From a checkpoint of a small multi-label audio tagger.
Model: arch transformer, moe expert_choice, num experts 8, layers 12, width 128.
Training: 9300 steps, batches of 64.
Data: trained on telephone keypad tones over noise or synthetic speech, 39062 training examples.
Rows from block 7 of a small multi-label audio tagger, named by matrix and row number. Rows with one number within an expert belong to one neuron, the router's apart. Each number is 500 + 40 x the weight over its row's rms, rounded and kept within 0 to 999. All counts start at 0. Numbers have three digits each. After the name is the row's rms in percent of the matrix's.
After each expert's rows are labels from the 100 clips, of 14976, where the router gives the expert most weight on average: "top examples" is what is common among them. Only what is clearly more common there than usual is listed. The data: telephone keypad tones over noise or synthetic speech.
# router: router (model.blocks.7.mlp.router.weight, 8x128, trained with AdamW), inputs 0-31
# gate: expert gate (model.blocks.7.mlp.gate, 8x32x128), inputs 0-31
# up: expert up (model.blocks.7.mlp.up, 8x32x128), inputs 0-31
# down: expert down (model.blocks.7.mlp.down, 8x128x32, transposed), outputs 0-31

# expert 6
router.6 111:452489510463456513482508436513522456538520569515570503484459510494493494502570462523529608550511
gate.0 095:507460537484555497579474542419454515509539515541498460471486509492488531506563393554558497434487
up.0 086:453483505496499529534513493495464517539477532473566529522577507546543465611535481540526584436507
down.0 102:474457468518474471464518557421499474474454526491498500485517403449480544589556487524537513550442
gate.1 104:496492447455538477560482514516494535488467432448542511494498495556519465445421430454462551449466
up.1 104:509555523459529554525482502539464457525531444467507506578527366481555531464487537473519522520513
down.1 104:502483496538565522543476504502503476530443558512497528510462430489473493490486512456495512519507
gate.2 095:477537465530495523455525486560481515538512576472505532540459570506517414464541527467504492526489
up.2 101:463438556531483463475427605438458448462507461510535517407530564455508478486436521450498448475544
down.2 102:435434550505388524565553467455476530540591496537468448542484439446554537499530528450454455556499
gate.3 102:489486526522476560516430489504488562538413489501483454496468507479475510485510474529499514521586
up.3 097:463523465472503439515542564558484476511482409464456522536519560515537482469543494473450554502446
down.3 097:515534447493510491442557535468503450409444466518505504486437503461610499487573591490436547477529
gate.4 106:532552499514458502485453524460534544514470473466561473472537483468488481527545485554403458450482
up.4 098:524460502543509440482523454460498481486474563431570520452511557526453501542591526413494482486499
down.4 103:445562598527466486523542476530490466511452495537485464504466502566466550558468504502500464499528
gate.5 102:458506460560463502407526544511508550491530563544538460521445460579473531529533526494504451538465
up.5 088:575491496505536561445473457503476479445527471484430532509469500501453524457479495519464481421509
down.5 095:527451489477548505490485475500511416519477483482457424501453585433448588485482478461429508465545
top examples: key "C"; key "5"; key "4"; key "D"

# expert 1
router.1 111:499511457558568543515538452488570510522508517608509482462516540578533503471469515543565474451454
gate.0 107:538557489548473481453517419555582449514512558583518482521455505500535519462516572596518482499569
up.0 105:522472500487497448436524423514524531422487535505437532450508525486419523509541455524486494504485
down.0 096:515552557450394486475524502488521497512534483483483527427462574514512483479458443517573482525466
gate.1 093:472561462558451519462469579578466549478518532456498525482424528462530530483551460491514487450515
up.1 091:556534468540498494444466548470603504537537534579451488522496536404523530497495474509506516497456
down.1 108:488537543528523469500529516502549500505538472506525517550476520524476539533383477513526438417430
gate.2 093:506489470554513525492513471463506568521490498489507502525499521478465476514453488476505499477416
up.2 099:495435454405496481561516528466468495556562515454406523509488503500462494483491522532499499463522
down.2 095:429504523531522511515523521476542518483553549539446476456462462479556527476527484513531515452501
gate.3 105:468512437469475463516395530437485544470534548557526511462478557530514523492561511477502543486514
up.3 094:431534543546554498478438474524515472469513497549443552430475526452537475492502469498485474453557
down.3 094:473480453398512483516491451505515462476544533556544458539476532521529439452490480430473461522495
gate.4 099:519582512449406509468469467556601495463499482509497569458470445492526470522479501553536519476586
up.4 098:490576493452502492537491502577459422504479535559480484575592533477419431530461482475483517581512
down.4 106:542520523472498462515475513403551509542507478576521501499536502472551478479467505522433506474491
gate.5 107:479519506429450516430489435521446545489487473501501530544553481519478464469450576540514500468491
up.5 099:555464453465397496483491553483510539507496483526425472476465496526450499540536611496495499577592
down.5 108:471555486544517507468458464510426490498555527479538473532467461423459499446502500457487473564558
top examples: reverberation; key "2"; key "6"; key "D"

# expert 5
router.5 088:516570462519535455558468473512535491474493498444465530459500448497539449518426577477561469473504
gate.0 099:475490480497514473471506482492522526521500551488523535476514492526437406449532443483554469582645
up.0 105:566456528484471525445510497518479473474498476505458553538450502513522496447481473522494504411536
down.0 097:446489554540500526492513539463484565551489452496453502489471528418510472481514550512563495482582
gate.1 100:514484505608506474541456484549546468499494497568529518470563467493452483461532473500527569518499
up.1 091:533545507487560439504575516472473515541467466429502595456535580539488479483534496518520549501520
down.1 097:507490482482468486506531483406454493545607511497494537486502514437516495459487503528452459437429
gate.2 101:516494413613519514479519484498522470482521516479464496464553566452462506504467515486492556508475
up.2 099:502541534507495518555516480517550560526527549449507549471465560505492429536468502358521534534483
down.2 114:492434457473481510557437503435540440467540492506504522503439506505515514509483545486587457492507
gate.3 115:467598515516513453530453464465452496498572533513493494493468461511547513491470501512595471420471
up.3 105:513436438506463541484432507515524521453582486555508482539543462565566501510477472502522521531499
down.3 099:489472501522459483471601539471560470519536509473511510517554440550452491518582481572446516512493
gate.4 100:561433425549494554439503534445445491508442451502538556409475503487516464485539462446533506484513
up.4 096:463467533467402425505482558497520526508428581484470519506447479451470472526480410453500512446511
down.4 099:508518519518528449512423481500508529413427583545486560463520479500487468501571514474430514466470
gate.5 095:487552543509555493498513525500575485552552516549522456502499531505478530530531550465511477502518
up.5 105:540464611519440556463456481594451471490482581495549468501524523528560539514534493501469524527552
down.5 097:496556434527456510446456546483434464445555496497487494500523509505551471462517531533592517534538
top examples: key "4"; reverberation; thin (high-pass); key "D"

# expert 7
router.7 107:520561480530442634437427514512475449509504500487484452520480525522445516547552546513523568521422
gate.0 104:545507424385504474525478507495532573498529482527541514512511478549512461464494532465488451516524
up.0 090:486516502557442494438532601532482525461437530476475553527511531495516569487542493536469547543484
down.0 086:495529461457477487539467465488581439503497489506484520527493552511449481474510660539523464495469
gate.1 099:504452584548525471536515575472560549522573570540485511502446539516459551480507504486513503511492
up.1 098:487493491513471475554551485488537439517454507492500567470491472423496521521520486495443527459528
down.1 101:488547545495503449515547452599442579622523578592534516548446509469452505474435466565475486512531
gate.2 089:491493465481493489558624439524500393520538527551496488535455485495501454526466506463512474467489
up.2 102:579483426472522567516507567475470488522542538516505520512522506563461534456408481451500540523497
down.2 110:432532588550463527489516475479497505446487491536483470482531483489460470600535565464456482561522
gate.3 099:455534496521487472521463519501514482492569518533543476567546520493565476491509512522478523543522
up.3 099:534516487575557473441475525499452545478507458529533556404498454457535473485481529571516506515587
down.3 097:485474535557511480454536497520564529440476528525513523582556515491464467505465457515489486601492
gate.4 100:473502501580516501481505518426570485514486491471553497435408445557486451396538391511430488448484
up.4 102:541493476465486500532531491482471544478537561567489536565493544482503502487500554465514477502433
down.4 099:496539435553505523506481482473519440504519501573499467467527459461370473543472505460503577520451
gate.5 091:451509547535525480461394435569547441485552490455388482489497491481466502439509498501525482521545
up.5 097:482451410468491433548545519473504528514492531446473484528522555544500460610478452455454596533527
down.5 095:470449535488456520488519532566553468506519549575540492537571524484437480443451486502505534513512
top examples: key "1"; key "8"; key "A"; key "7"

# expert 4
router.4 102:508534541477524542476455590532469489552506551522508490483542547508571435486496457470544470517543
gate.0 103:513482454513559520524581473433480512517469491470498558478529517501484583524510505574549532510495
up.0 085:482482475473460510506536442460465431478512553557489451478536516467485507476498507476528524468590
down.0 095:472513468495560516506547487529544529419505501469465556466506446497508521489427493464544570496544
gate.1 096:486435492447547436493528526528459406485576504478473527534514514572558485510472530508450476530485
up.1 110:438514574493510416487496516495499524478483494496467503559491485557487398518613404460424518460593
down.1 102:504470466487539517519542490446428534494476438487544418503532513536502519536548497529559489510443
gate.2 096:493545436477458481497469497567490558521434510481567503533540504469509410504516496429537515573505
up.2 102:477557563462409428528404546455497541507495456477484482481443471466544491519465561469425485463488
down.2 102:432514504495543507472562456584514521495493455488485464504431544502556495476482543503495544505531
gate.3 096:469509503461631432486471492484475466483449558489474430506426481504536478568510504577589461484506
up.3 091:541576512486489573530446515498571535489510496469506502517504508563541510515534467530523479479488
down.3 104:496516460490476489500481522471525502553414538468487487491418520529427448517559505548515523460518
gate.4 096:541543523511476468550482482479518536489548506434613538537507449590504486525548439527539463407478
up.4 110:564481490491512487505531457536521552476527469602441414445541558466357472506423481430483546496514
down.4 104:519537527480542557471486435461469499460423562466494522470458486489459522550522478501515423559477
gate.5 098:503428458481508492447534563503562545488520482559563460478496475474543428506516504480463534501512
up.5 103:538447526485486519471530563458444530484552463470439441524481500459491515482480470489453519507549
down.5 094:480488502397479558497481491494483454449438485482514450514508505511503445569518521602487389448448
top examples: key "2"; key "5"; key "B"; rumble

# expert 2
router.2 096:543525468449532493431477469503488453455453473436514475523526493569535478539557478507486453472566
gate.0 100:454449486519560556586514432492417543406483512504506523515512469522492457538485553521533449456458
up.0 105:554499476474468440503419543487429440451504531490437503481507494583476515521533450449490456483507
down.0 098:476558449505525529457535479529499484484475559603559502606542526490499383539531562524526474478480
gate.1 097:446524457426494486476475566544462513523506525527468495533570525420548490578511541548541519456510
up.1 084:468450578538465506487502442509494476524545491576505481486459480540487486476465516413451462490524
down.1 100:555463519454546512498531501499491573565529502474546473429490554544492484516546509482545475510451
gate.2 099:521533480500521481554522495504435530520566439461540492477518530486547499414485558541515498517470
up.2 105:552509446457494519469534456547479467452441511533489507494467491459558533534555472486534479535586
down.2 100:574545448487570566518473470513421486529408553551516556474515458478477488496511483551568403490523
gate.3 093:525470537561475469520520486490510439520435520508501525559479441531483452541562548457461431547551
up.3 093:511477487547547489558447480455496505489481456501516562495453552468462449526469483518473514572452
down.3 110:462481504516481416426542546563515390473501540428492452508488521494453545503417477478481526559572
gate.4 106:489476519493505492500509495535529459515493521494537410499489450556563463529530527512475565461469
up.4 101:493492487482491452481464525547581588468484505545478477490528476480439440460518525439524460517542
down.4 117:489528557571483459519440442538469476532581453522556493524499551512553472530482543480527494497514
gate.5 095:470504527498481494537467529508486564485553489473503490600501403565547523513475467487553527507444
up.5 097:465533512536443517483421496523532532560427510491466487444564500459493543462497472440433439510535
down.5 104:484490488515527510552507422484459516516498550517540483512494528581517450505469466481438514564558
top examples: key "A"; key "0"; last key: A

# expert 0
router.0 096:549526459512548471497490531507592532522495436517553464519530464455543496474423479508537445446511
gate.0 108:522450491523491483574455502523527478547508458526567535542512594509451541452498495525499551545502
up.0 099:477477503456487472467511510459484519555453553565398517461480519487475569440446535504532502520575
down.0 096:484483457496537532605530497512472457533516484447554481471512456586434466457460478555546468489505
gate.1 093:508440578444540562500525484542535517470569529474553536484506485508560500476550511491482507507555
up.1 107:485532529469513574536385523453513514541520519534499508494519536481518469508504518468549469476535
down.1 094:454529514430589508515510492491463430405529462463563560500489569543457468524452461543558469441458
gate.2 084:481491537409465469534515486465458532517528468495528449504498487518475552558480483507468526505551
up.2 103:482470552536494527569494489473448415580479515511553425475506504522470497498507421468502564497537
down.2 098:523511541483533521548490491516498460537509509523493501539546599486448478492482469542497526549462
gate.3 100:437531441576435497562585490501505505503454524518573455477518467567529472544504543509587446497494
up.3 099:515507490484483491488460473471526466509464500547484476462416430498453471582565512484547532524543
down.3 108:509498538558392522475516543446484534475485490548471533468532486506467447507440558527510513458412
gate.4 094:478491501512446423545498506530494525477444527509558568466408551496502523475514436516522434460449
up.4 099:454446489541422483555508534557543560466519473520521557451490508522496446530446441521473522527429
down.4 111:556563544514461467480513566524503515561486445508583485530514502476508552484432539513495480509523
gate.5 111:514574463474452465488506475482442524470517554470452516448490579541533460519507484496548547464523
up.5 107:515478493543478477456493461483459522528514520537495531533573524448485437490526540539490482485515
down.5 102:484453546518520498487426464520496475561541470567479460489465437473533497479594457497554509494497
top examples: clipping; key "9"; key "*"; rumble

# expert 3
router.3 085:507507432425500496523486516513467471438474519478491561441505514534501534459405533532457490560479
gate.0 102:482560514449493513495496496506473514528495528520485540500484533497502478446475559428461515471471
up.0 110:486513522475567534519527503504429532444449513547504452452430458540475434462447485513537497518517
down.0 097:482501435520531533550541490576528456476492540482467532524504590566527561519534507443563507482511
gate.1 113:557549529446503568526541529587492552541535429531534538529469440518579500489502482532510470468590
up.1 115:460540411590452498504478407462551468421490542458480538467465498548511462454503463547519498456532
down.1 102:431547542510507494510494531482454487529521445564498561492429499520466540473484433515532473505504
gate.2 086:548492492528455472459486396502490538544475518478463528516559388493538401478484453480498481527482
up.2 105:502536479553513521579523500498534409519472593529473506574465451538486510479490500567481537504472
down.2 096:510453452480507452477482435466481521518454517544494571531400616520575490496477499575556475469515
gate.3 098:457467487518472538497494551528545521474455480564491505500504517552560497491417571485469499475533
up.3 097:570466568481555471509489555528534526483399465436522487480504433485528562512466510464476479430487
down.3 102:474534425517539510478558521532447448521422455522519524474483456487492496476481467477509494572541
gate.4 104:488446492473509539497494605508518464538559454443459569524489559443536439459486462577515508518528
up.4 096:467516554501542501440502550502524477438546487511476550504552470541487503517511401525526443454463
down.4 112:486478443500514560528515519576461486448465537502450522475487412498564443538457466532434528458491
gate.5 104:492460483446596516511493434499504499504451459481519494433473541516468465475530547526552452497522
up.5 096:495505514543561524507463498472497480519536582507422488504456449461464476532538473482650501531465
down.5 093:523491503541494447542559509500484450492509483467481474518456508511442464410474471482460559521575
top examples: pink noise; number of keys: 1; first key: 4